config = dict(
    crop_scale_min=0.8,
    horizontal_flip=True,
    translate=0.12,
    vocab_size=29,
    embed_dim=256,
    encoder_stem='deep',
    text_encoder_layers=6,
    text_encoder_bias='none',
    text_encoder_inner_norm=False,
    shampoo_beta=0.95,
    precondition_frequency=20,
    one_sided=False,
    weight_decay=0.04,
)
Rows from expert 0 of block 3 of the text encoder, named by matrix and row number. Rows with one number belong to one neuron. Each number is 500 + 25 x the weight over its row's rms, rounded and kept within 0 to 999. All counts start at 0. Numbers have three digits each. After the name is the row's rms in percent of the matrix's.
# up: expert up (text_encoder.blocks.3.mlp.up, 32x48x192), inputs 0-95
# down: expert down (text_encoder.blocks.3.mlp.down, 32x192x48, transposed), outputs 0-95
up.0 061:518477535514503528517517525517532533461508488492506439492466477484460477526525470503508460405530516479526488499527531521520487507535478535497514466478469500525519507507508466520495539493518502456478499422493506471519523501475465524526523509503490512510535537481513493511521494483504498523
down.0 089:492512547527450455511529507449506481577534518470451485493497477532509495450489498509507516515437528494516460514504495482500504549523502565515511513501496525441486475474518522524490498504473519493465495542449489529474495480518569526474490504482476531517505521480501492476500518555482507512
up.1 104:464523457499480544474534512479485492510515488508486448473449529487481496495516488523462485461501497492496487488485443502477532516486485529492499416500506449537496488521506527494527491496524514433492471515490473519502508532482501494475551467501527479463522530523489467544460510504490502558
down.1 095:516533453509563492511519510525491480452526530501511483530505480492536512515502513474521496536530506513475522478485512479479502499519496443496504555477503509472542500474520518478467457510481456521500507522499529506500522516496530505495494477497496512483438517466523508476490497465515463517
up.2 083:543526472486493523523563492510486478477490486491508486475561503464428500528493498489493470486475538478472481578578508506496502532503498476508476483460512529476532499525505473495521506519466533514476490481521509474525473489466442461484467530467468496480533499503478495502491467493489485495
down.2 083:533491476483528480510512492457513522503509496523481487520488519523498571503512511519571528515524512499491500514508492490548494489505520523456508510562483492494510519534512521504517520533523470461469511500483514520455503509538524484515466436527500480519499496531484523540508491504484481513
up.3 082:541541505469461484453438475522488504525474532491462528477546520476541470487497500481515494527470506518495503479486501445504536521482507505525548510489543510464499491494457485495450542527494522524480523484473448522523562500513475506497454471514496511485477467520533522498481503524533466522
down.3 098:447497536566532542496476521464499548501460483503532519526463501510485538501478512499468470466477525512493486492527519483505473525486545493541540471479522484497483478457486478532482528504499466469492488534543484517512438536521513500488520500482494499489473467493541467477503525536482547512
up.4 095:442544495532514506462538522471481448524488491497507522476516519475521487464521500485460522466464553445510497466478480504513480461530467521489495506467465484508488510548493467511454498489501503491506547482480516474496482539570490488523439498512513481489527478500512510525481487525524459493
down.4 096:529462462494519481450541495508537523499506501522528516461506450486496498493503466481493473496527488555512492470499468483475490512472481495512498527505462469501477538478510510528504525495508474539529473509511507462447506474495563506509460446540499508526479497509476535513481514490509494566
up.5 084:487463511526511540548531551520487453482520468519526483492465484490468526501527509518469517487482529498503496469524541551522472503496532537478476464484503546523511506533525485518553450526478518457500503501533503450514477481451499469503489509479505474525537506518528458503553491502488521469
down.5 088:496501510523494440539465469471474489486507542533531513511523524480492510554508452510511476484538539493505511514507520484503538492494457514530510475506440519446490507471480508524466520482477494555505512527460493524463514518485532520502470477541544477529481500497528530483529510494488476488
up.6 115:524499440529486487503541539513518464513523464492474449512537480488456545513528500509493477456515510464497487524536504536521484496513489469483481490505492557540514506540540511466561495539474504479522490483504493476540497478482487463516500533482468523496480518513519510526515483505523524476
down.6 103:565567515459505495504487516499491558498522487482479446501510561531512512485496487492543502532508538490495522546510480490499483545525533527487493446492494509464482480521533470523507488523488511485519523483495494506476516472512479505515440450515501505516490507522531527490546509524479533541
up.7 101:504461490526505474561542564459518485488500459490509457503512507520466562508513518512510484454491520483507495564495506533458480481521483453497509481499482530536492532511515515491526480547512510489515489514499511516504499485485498482477535534451489516508535491510489490474488533502451519527
down.7 080:521483423492484454497485489470502512500511492480483472505531486482540484494519548523540498494509502481510521535482511491500507471499543526455491483545519515498500506476515524494498491474523483459484543506469509492474498476493501476495480488465483521543484467476522540511470482478492480517
up.8 116:565502534544495495515539493468541457470481455474459516527512509491485500520493502500523487445497510463471507535513562472529498550512501469509464482490462513501562529544491459515500497507481516457514486477545480473524469516471459468495518530516496546515492520503511479507520498504497499520
down.8 130:520540490475489452493491475513459497535523549549484461546506493505492475504489455496524520579506526507533484531511480502507505465513468525455480526510500513519518480495508506501483500514500522469481511497510530522456552480502559490492471476506536495484516523487458543520520477495518425524
up.9 066:512566512533511531464515502487474506536490491488538527446482509486493469540493507528475500499511509509518549459492489567513475524485497472506475485496519480479512469516492465481519482499497490523516521525500510519495465462478493527507484508489521514531497497513500493478499530484514473496
down.9 082:529495497488534485480499493482490490450508493490493501531529485532500535510491507513543443520523475506495485515551505457494499497459467574484522472539478510452496492464509550464487527509501507478543521540456521489508519522516494480524479510489518495476546486529564521495517490492507529516
up.10 150:490498464484481478529473535492460474525502513476504493488544517525520492504485510471534479533475491521539523538517446533489503473498523499528486456486518492532456554460473538512502519487534492521575493506497530518467543467473526486529487448521556489509502489483502479485514502536490505489
down.10 126:458510530511489500454520485502519513527473491482479486511489491525487526492469485480509475515515481513498499472495498476504516499503517478514514520502490528511517458495516508483469494503501520477469509535541504532470504508498508542453531536450451542538493510481487495493514533499484486471
up.11 117:484464466496500508533515531523488498494519449487484478517514506491454492543510508524492499479486513506506498512528535519509491508524493454505462461485459517568504494500483464489537477545451487468510507473538520504525508442435504486507513518468499540509493517491507490517491483492494525473
down.11 099:528479497486506477509536492500450473486522561474501492482494527474477531531506487532536526530519530479495525549503474526494509475514477539505494491523464502522495516478516468460503490482455549505473522513477535524465560520487533461495477480466547497456510500485520527501482526510525459501
up.12 058:492537523489516475464478475477507474506544510541507481515495493458513502494537457536461500492503485507465494471485491502501512438502492496502521560513541508439497500492511494471506540487511487541475464466506466506500484520531479488515497532561514515453491489477499542452454502488512492496
down.12 074:520503523549486478534513495491511476510502558524461513486484505548496515470473499504462526539509460503544525545486531548490532534516530522463491476552465497524513507533504458517513498499476517532486540541471466506541467504467472531486537504511515479488482526524464503490524502549481498496
up.13 074:468465524480512517532481506474454535493465465494475498488509474495545483477461509478534486526499490525534476475464455538515520464493501508511520478514535521503492497511483523507502486486505547512491488465498465525512550475504536478495506474466503483513455461515470502485481504574473517520
down.13 080:515487460518535487517466498537498510447501546486527531498498512481514493551518498507521493487513516539498495499478508489496542527479465538485488508485480490488493487488532496456483520497459495484513485535479515509508455538497504472510459520492509469549507520509477477495499539503499476504
up.14 107:511478525533524465534481527468498539521506461495536493511508503500500520526516495517487518488497540512447477549507570499518520498475533516503472505491473507546520508513496491497483465519470499447582475496521495471498489493446498462468528504480481512515531539481510496509533526499493521501
down.14 104:521484499514443454533531470528501472508454495494474499514499502453488503476480495526517534505480501470496524513498497529492496502552484470500550480517527521499459483514432481474499464519487552536473510507486512502470481506494504463495476509525546512504519498498519501498476524520504498510
up.15 071:496509506492492504494488536508490490524548525498505479504472484457468529505545448530444558471471506483469502469512487497467499532506463511444481503479479464508492502491509494493502504483485498499419504516498499489470482504526464521542524495511523494441508495493449517505474461493518479534
down.15 081:502490485482498544516524519493511514559492489494474539539468499554498481563481493474501506541525526518488461481477502566496492498444505478551474498460493510506532538490535516497506492451485446505492525522493505520518513487514482521514485486505516495507488519504496541507551504502496496537
up.16 093:474497484510459512536429471522489479464479508509480468446482491519533478472477500483493506487478481519505482474469482513535517451485518507491496505560510496529518495530497500486500488495483492525526519512491516502486486492556547477448517470446516497491506494485519466485466501524505493510
down.16 101:512541508497529525528549478520483530513547529477483525533507495460460457510514518483499514543543472502509496477505510460491480514488506490510522518485504467477524508493505492460510480487479502466456508486495544484475511491445487471513480532491512530499495515505478508507533526479510508496
up.17 066:476524498503519534491515507481498553511509490469491509505481494502559495507548486527455516470496477473469492493466492472477477489474481544479494511486519512517485496528540509494484439487482497502473536483496557544512463551479492494522560470521533470447509489481485497461457497473508496541
down.17 078:497467525534507487477508485516551462501503533488505529475488537479493521556518544478541508495483512488488522519487545541511519485459448485484530466496523478498490481501529478551522465521493529503493502525482505498481454528495469488485490491493502493509524512502456486482507522491453483522
up.18 123:511484535491489512512490541483529535495514480517549487520490521511486472485517494504459488443474517495504504480501523483478498513501486515490483461489480532513513463527519495513529502532466519472503499493496555505492438536466503499535509526459477493446527496495519448475484467482468548517
down.18 120:483511451441475470523528459539504498521500547532493517441541494459496500511512500528496524547490465512494508536468491521452556490493475505459483523537510478508531509484515495501497466486503495515467511505491479487485544510488482477518512495518517503494504485513490518511505487487519445515
up.19 070:487534491488507542513480480498489477487488484520484460530497517486524476492511470489485479479491492515539491511473517496477497451530466504523519493492458491528479537511472509501457511531511526493418555508488518524551478533558484526492514468536516474510492489534476490516493476502506449514
down.19 090:504500552502473463498516502522491531538487518518511527496490476530496492539501509521535508495525524507471520474503501508526517492455505512510478512506528471538562489478513466484499460485526487508559441504504509542478516495440464504505521490490509522527527506488502493523491526530476491531
up.20 088:508519526526452469478486505472511507510483475495464513511479509497484499546511495495460508489467519519473466469421527468498473539487504498504453465461539539512498491518508486494468467508482534494453486436515542506546481516554495491497502513489493516457462504500507498515486462508498471520
down.20 091:459471530508458482500494548490495485519476516471433506511504530473516469500505500473475445521493494510546556495476469473509489528522554546492540491509507467496481526500469499493514502500526505491507517515472524494483523477480437487461500463467490534511492504486501483516475534489511535508
up.21 077:515579491540493535478501460540510516504517477512521492520494470490470481549533481540510497486505497473470502523499557536524514498522474535538491526506494506532537508544505442490516527513510504477511480460474502508527477476502459519477493478524536519481488546520523491482535462490504497490
down.21 102:526461529501502492523505508436509471461497535517465487506489543523484482475502478463527541481474503516495487557557469462502493474516515543490490467451494538509500486486501528506518481510508536492478488526524472478454539501490519474492475497507473526526507479476491522525507507517529444501
up.22 074:458472480499511471511549498478536485503503551448521548515483490527469529530524508508442538484475524493485496525516546465502491496470513462490519496487504449500517487498490501479444454516482481510483536484501522507538473532502522506486541486480488492541518471465470496469502517459490477504
down.22 085:496471502511512491467479531470532450522493500514533538524516493479522448488499507506507515475512492535511523451561492475499500512489478527474497499498506492491456517512475514477501445525511463525510519448513478475466484519447527501543457523506500476499511515481451521477511528544511518508
up.23 161:565524490493513505504532516524537498488522464496492465520576526518459513518531490484537482448509498482472495567512543526507489526518487482528480518490491543533523498524492496490505492553478504493540497473537473528500514500460461458498507541509478514532506554493528493490532504454481524480
down.23 115:510480529526511495519549490517501496479538502524484555494474511477522471507488478496545535546481486514494486503507536494520546516482487481492524478500485487532502504481489450516521465461528558464471481517512512476509499543487514519530464485489466487501524508498486498525498511497515479460
up.24 099:452461494501495560453504499468486514503510457480514476452497458508532492481501507497470547555511475500482489501496475519492485456465461505484483498514472527557528518508446513521498460466507548526498519499473483522465522521537567516492501453517510534525484468461506513504465499525477517517
down.24 096:490465571481523473526508523499502488503502519515483508512477477477519503501492508459495466464486530472474517452487519495495481508482541473531516535516498458496481457494553474528461492539494466476509458506527530492550482495473498538464486530503488493502523497495548495492525531515496500502
up.25 102:476468511480542488553488500480494531514496527456488548485474479547543520474477533469526494529469512521493494497495455482470512452472513523492525516467554497475507555476502502481477468438508523534504505519496534509523549491507511528480518482498535494508510409497491507515521547538518473516
down.25 105:497528481552497494470478552500530505433470515474480485490489516476470513512515487484515477510502509493527488517478516473523472560473518512510501447525492511472492488484456507554485483542512474483518521519496486524499468526507504473468495509492473513550474503483558548497528487519472504479
up.26 077:507489451458521521537533518523486492526510562488505489461436504504476494509519513525468469529492537467500542489543510476493492477474509496509506511489547485453487457457512517446489507511506482490465525537510519502498487542537514517499495504499463495531504486500514524489529501498550474465
down.26 085:492504508527542468506494527443475523482524508499494492496473513450508511507484530489515482503508509479518543457467551504531488564482533481481486492496452517470465474472480453475496490469470494471489463534514490473467476537504512503509477512487492470522521531538444542486540524487487511513
up.27 138:539519510485500460507509540502540483452497479487482504560497503487499507530506509492508481450514504511489518523522540484481495490497503487532496526486470510520480537510484496510495504542502507485561502500533525500498456495484465506550528521532508515553501532459498465494547493460509520468
down.27 126:547538482501467531539494476478456467548537520531478529496537473503469486510501502525482536553441489521537498492505498547515498545487514521494490458507506477468489483493507478470495486443510505488463522456533527474507508493519530495479460475479535500491521490529483503494485487503487489493
up.28 138:521556511520498490475514475511532496471483523471498538539499478532529510530512465511488522493460530542489531464522535457516492509509505490490511525486484515477536537492498506479494534539470471498483499504486548486514518492527490508482511471504486469495528524443513478474493508480486492481
down.28 175:500523505452460530506502469510481488537537523535506496484515464501471512570501506531506498552500461515492475496482458503491502508488468538464503515482454466497489484512501499508455497457539500514518492442533507507500521499497523526509432535515535510477498508506473496502493482481524465491
up.29 107:496533499509536483482482538486477445502469524479525518509520529483491503522494494530487527452482529518465534497543537533472478519455500547505490510516533460475465497463505476495462491467493461516505528517493509459509466539520471542509497506490537454505517493468488483512500513478473472540
down.29 117:473476516513492532477453491438506522541498477520470512559511466497488506550494505470492476507517464512489480503491491482501502541494473489540530549555491448517491498499477524559496464515536499496469485502524462543485487485483499495528483520510521493501488496485556498472466485496510507491
up.30 089:497465502485459502583551526501468471507469495460515500505474503517496471522492472521473507475532511527511478454506538504512503507492504447472520484483501536554513485497496499545525456513493531502518492503534530441538487480509479491532476542482489513484528538476508501455519506510512496475
down.30 091:509531505469508472479467488507509467472509531487489531488528504501510502550494500482554524513495527480519546546528508503524561498503447549516438475521480486483512544528482494512499500495512480483469539502468514495443565491454490476469502442477519475473512532537531526489522505490493512485
up.31 102:494524489476494478473506449487469480511517494500505511502500475464525509507527505479500486521483463514517496510476475553508494469497479491441502508541461476546527491513515488490542530508527450535529466505476466461482492505504527521536474511523518513492498489452506511466520485534517519472
down.31 107:482541516506481557528501479519491523495486505529491499487487498536486464481465422501484504505526508476488461483554520486512524508470494516518520476475523477502451494512461512534473465546493517515490507519560530532516518452483487505490513483480485521508520510496502487523449493469520509504
up.32 074:453505501502512512534480469480473479475497531517495505506458483458517459474454456483485539551503467516519519473468425487480515483478484569519539509500510495439509510498506527487506509461531512513485509537486482513510500500498512567485512478515515510478517466502515507499481482529521489520
down.32 090:518490498505519462507503501484495565483530502523528517514501506502522509521468522491499514524535517504513495514494520509481494506504482460459441535502449538459494494542530519473486526459515535496467475517487514497501463513481491504488433528447521500487481554553494527514526479491483453500
up.33 097:474493549498542556498460487526501549482493506472503515497474515506561512489520502505500510476441508520494491499460530457525511484521518533536547491463541507501530526518542530491490471491480513488503527479480511556530496498458514515498541508502493497479511444538510450489468435510459472485
down.33 082:534492502491492508500467528478470483484543517475517507471456494489475506468484489517483476477518527538511585474505528450496490534478518513436497516522509523507524504454519457487522490549507528538514519497494492478508484537478476512483459482492541484497438521484504495481540572488513500450
up.34 077:512527520522468536479515470515515536465491467500490465503492475504488479474478463480477459496463512518493486503495476508517505542504476499495510517534476512472520520529476488471477510504450476537466500460528505533501530429526473502481458489512490499512472517513471457505491506491526483526
down.34 081:504508491512490524496497562447478466530530515510527480502478520506523492461460495509515489510502499497490523566515522554531495491515490505508472456479508496473508500470526496496478522440507501490517461504493497492465539496451536511502522542463590524504519517547504518530525507507524517528
up.35 083:499468487544484489472489510544475476494479529496536480492469486480479539523488490484478512493537501472505523532524495528478470513534477522480476505496527476527493434504524467501543472482484522515478529486457533468487475517542482537506485504495525517498546501481477460470529430503533512507
down.35 079:487493507464535551532514500479490525518504496436498482520476480514465493515492489523473451524509507437506530445501517471470495527513491496498515503532476528493509498501531485524528452484478496506502528496540471534490460519486542480509497470507451505498453535458509519521501522490486467552
up.36 101:504527513508530538464489456504509502522487498506503520491532483525531476485469502500528489524497479523537493497476417500503544458497448516505542522527491512488465512521455530510477510493534536554529530481492501566471540500503540501483512517542555517514485472474541491509503534499496492504
down.36 089:492506505511452481493505486519449499498511509490478494527475515480475520545499493516485485510463504482503520462515494513486514494465537497479513462496514488494494475506501474483490497478511483484481545493496466495556473526512472512544472509485495531517489456510501477513482459510536476461
up.37 107:541495542470505538505476464526472530521505539496492499479463494472480453493462513524496543481465497545467474446491512507495487504471505554491481475491558497484494436532540448467495497533479479464457519508512545511498471520529462508511510519497512478503500525545489516477474514494489517471
down.37 090:507509530484508509483519518490541536470509491477526495517490505490465502547505478510549516496476476506462548514477529555519483490521510447546481520472485474536516477484468479488514505505496512520495468487507495500474497489485507509531484511504527524517508500522514472521505487497493492488
up.38 088:504505515479523545507521510530521516470481560499466551502507448480478496468496488492491487487518480515518555504471491524525497532476467505501511492531493476477519461527497472499513525484444508502443510499517503490514465511541459568505466473497479462524519484537510506478494468525535467495
down.38 110:507520517530501510501524497485536512498501484524567515540478493485493515504514489473489519499477498460484520483486524525457491493487549482519519482452484479453437527510507511486507507491463491497497526539510527455503540487472514496530512518497477485507545485511433525474490497495518504512
up.39 138:530540475507481467485506478501544455489516482474455541493524513491463510545510475484527435471510510504511524523524535493512499515522477484475486535479500481505526531521473477482493509491503489479514448485551488512532541514500474482514518483506509550512516534469506491518518507523525527455
down.39 129:541529512457484483515514483500474488465524555525519459494496485495505496535499509523518569528533506505520517491497485527489484501491481495497477461487470514486495498487520487504475485510488515545502524484480516520457502464521503520503469504500527483521515502529474544487498486464478425521
up.40 088:483478485493539564499480538509504450517522539532508481490477503470513496473485528528456545509495472495438519456482474503475495487420497505481501495492536473501459485512511472511506515509513459497428515524505493501530467564514534527518511505498515483484522500490509502512523457487489475494
down.40 087:503502520505524490483503491462511528505485503494499497532495483453440525556494496478516469501487521531542522518482550535500460491506521535508480507476471474527488488515482473483487450479539527490464462524532510507470519516476512507528501492509483496497496521546509490448518498464495487490
up.41 144:538563536510480485491516488505512517447498511466507515522528497485476504541514449501532452495481532480502537485478538487538502534532516519520496551479540529479531499509518485496513515528483497494494484477525525488550526497494439480479501530516500499541488530479511487464484516484499495506
down.41 122:543539483474482508532487460510466453546502515503507495508521500470469494528448539546537528568522492536514491531541475496448454471515468521499521506512480506484487497456487504506455488474528495479484493505496491524512526487472534476509493480487536516472511534515483501518514454534514444537
up.42 119:455495498486492480561546561471491480525480470528513469464502522501455523513488556509505507491516469490452490530540543511490485532497507467498489461509517506500482487473519527498522496514510475496486521518503487476470470490489522519478477527496494497473516473489506515496543495507492481507
down.42 106:503477497550522498486458509487528504495478458469483508516483529495508498473524470485518501492438487461532516491514503531541517488490557490507495486534522507499506505495482454476558485516491538488494453531474514489501526553510493473527538474456482489527478533481536477523505522533484554458
up.43 087:469447487519501503489483560481479482493476492532509454466487506494518480486511504505489522477496485476493479495464526486495497518482543516506489450525548527531456498479532534491523504471499497460481519516495456474515484524474530534474483495521465545508509490537508520523508475519493513471
down.43 083:514482498511473505488519547448483489514466504482539488490484480473498510491453454515524489480507510481515493537550476516515495491511527456521522500513485527470489511508513517520510469485547496470494489525541515472492497502498549494501484539508501452499511534516483505519506515470505476508
up.44 085:462448510507519466548529552470523465459522463523515494493522469499498479510532516542511513492457482462491516531583515509525502538514512479513460446562490501526490471495512495496552494486488499470514497497520483511517498490501505443529474467491496495474500464539506501492542485524501524541
down.44 099:547517502491475502500486541512457498504541514512493513505486451510497528487472517519534545539548525507482519505481451499455505453475486474488484501502456461499489488485465517497470485506516465501494484468495495512495525500483465498526474480501534467487530527530464501478482488513566497481
up.45 119:498565480501480522450492479485523528506485561476489502507503491482483492495520463511508504470504481505490537438480504488531493519481502502515511524471550490471526471525481527487464504465478467525428494492474507528529499544514486557475485477557480489513482479538491520490465489484508498499
down.45 094:504450528495481518473484475525507495488480493535517492527489498491504456483463497505508489515500512535516488468456469495489516487525449535460525463499485451542471507485485487520500499564510524548530484515505492509467470481457495492493456534501496483469544510502505483506497458467483474491
up.46 091:489490506456525531474486488508509506543502459536485464474500481478538469449507507503509504482493486506528459515516487491516509528488494509513512511521506493532497517540504513515485443470533544520546518483489459516485521482509511507476515531491489515495502487492525549488445517530471516496
down.46 091:496525488500466501494509517504495467429478511522486528506476522512449490509501472494487528548491526520513518472519513474482504453499507473492513467500480499493555469480495482510483512488487500506455469506553547509514530512448515467519493467509526476498496526507477497517500493503522431489
up.47 071:502466464461522481475512484523528542480505514468461524485539529516501508519541508479521459483510513549492471499483503466531456446464493496510521487500510552514520513496560505478498539501467515501533504498510450491524490503528532452520527529519470517480542487471528466479504518497493530466
down.47 094:527559503516443534491500522495488469482533525544487509563469483488526507543522493537525508548526532435505492488522504492474511543493481522474520525491521470538503486491489499498500508476539520490491514507528511504502498491468494537470476485513489466471468491477496532525516508521492451502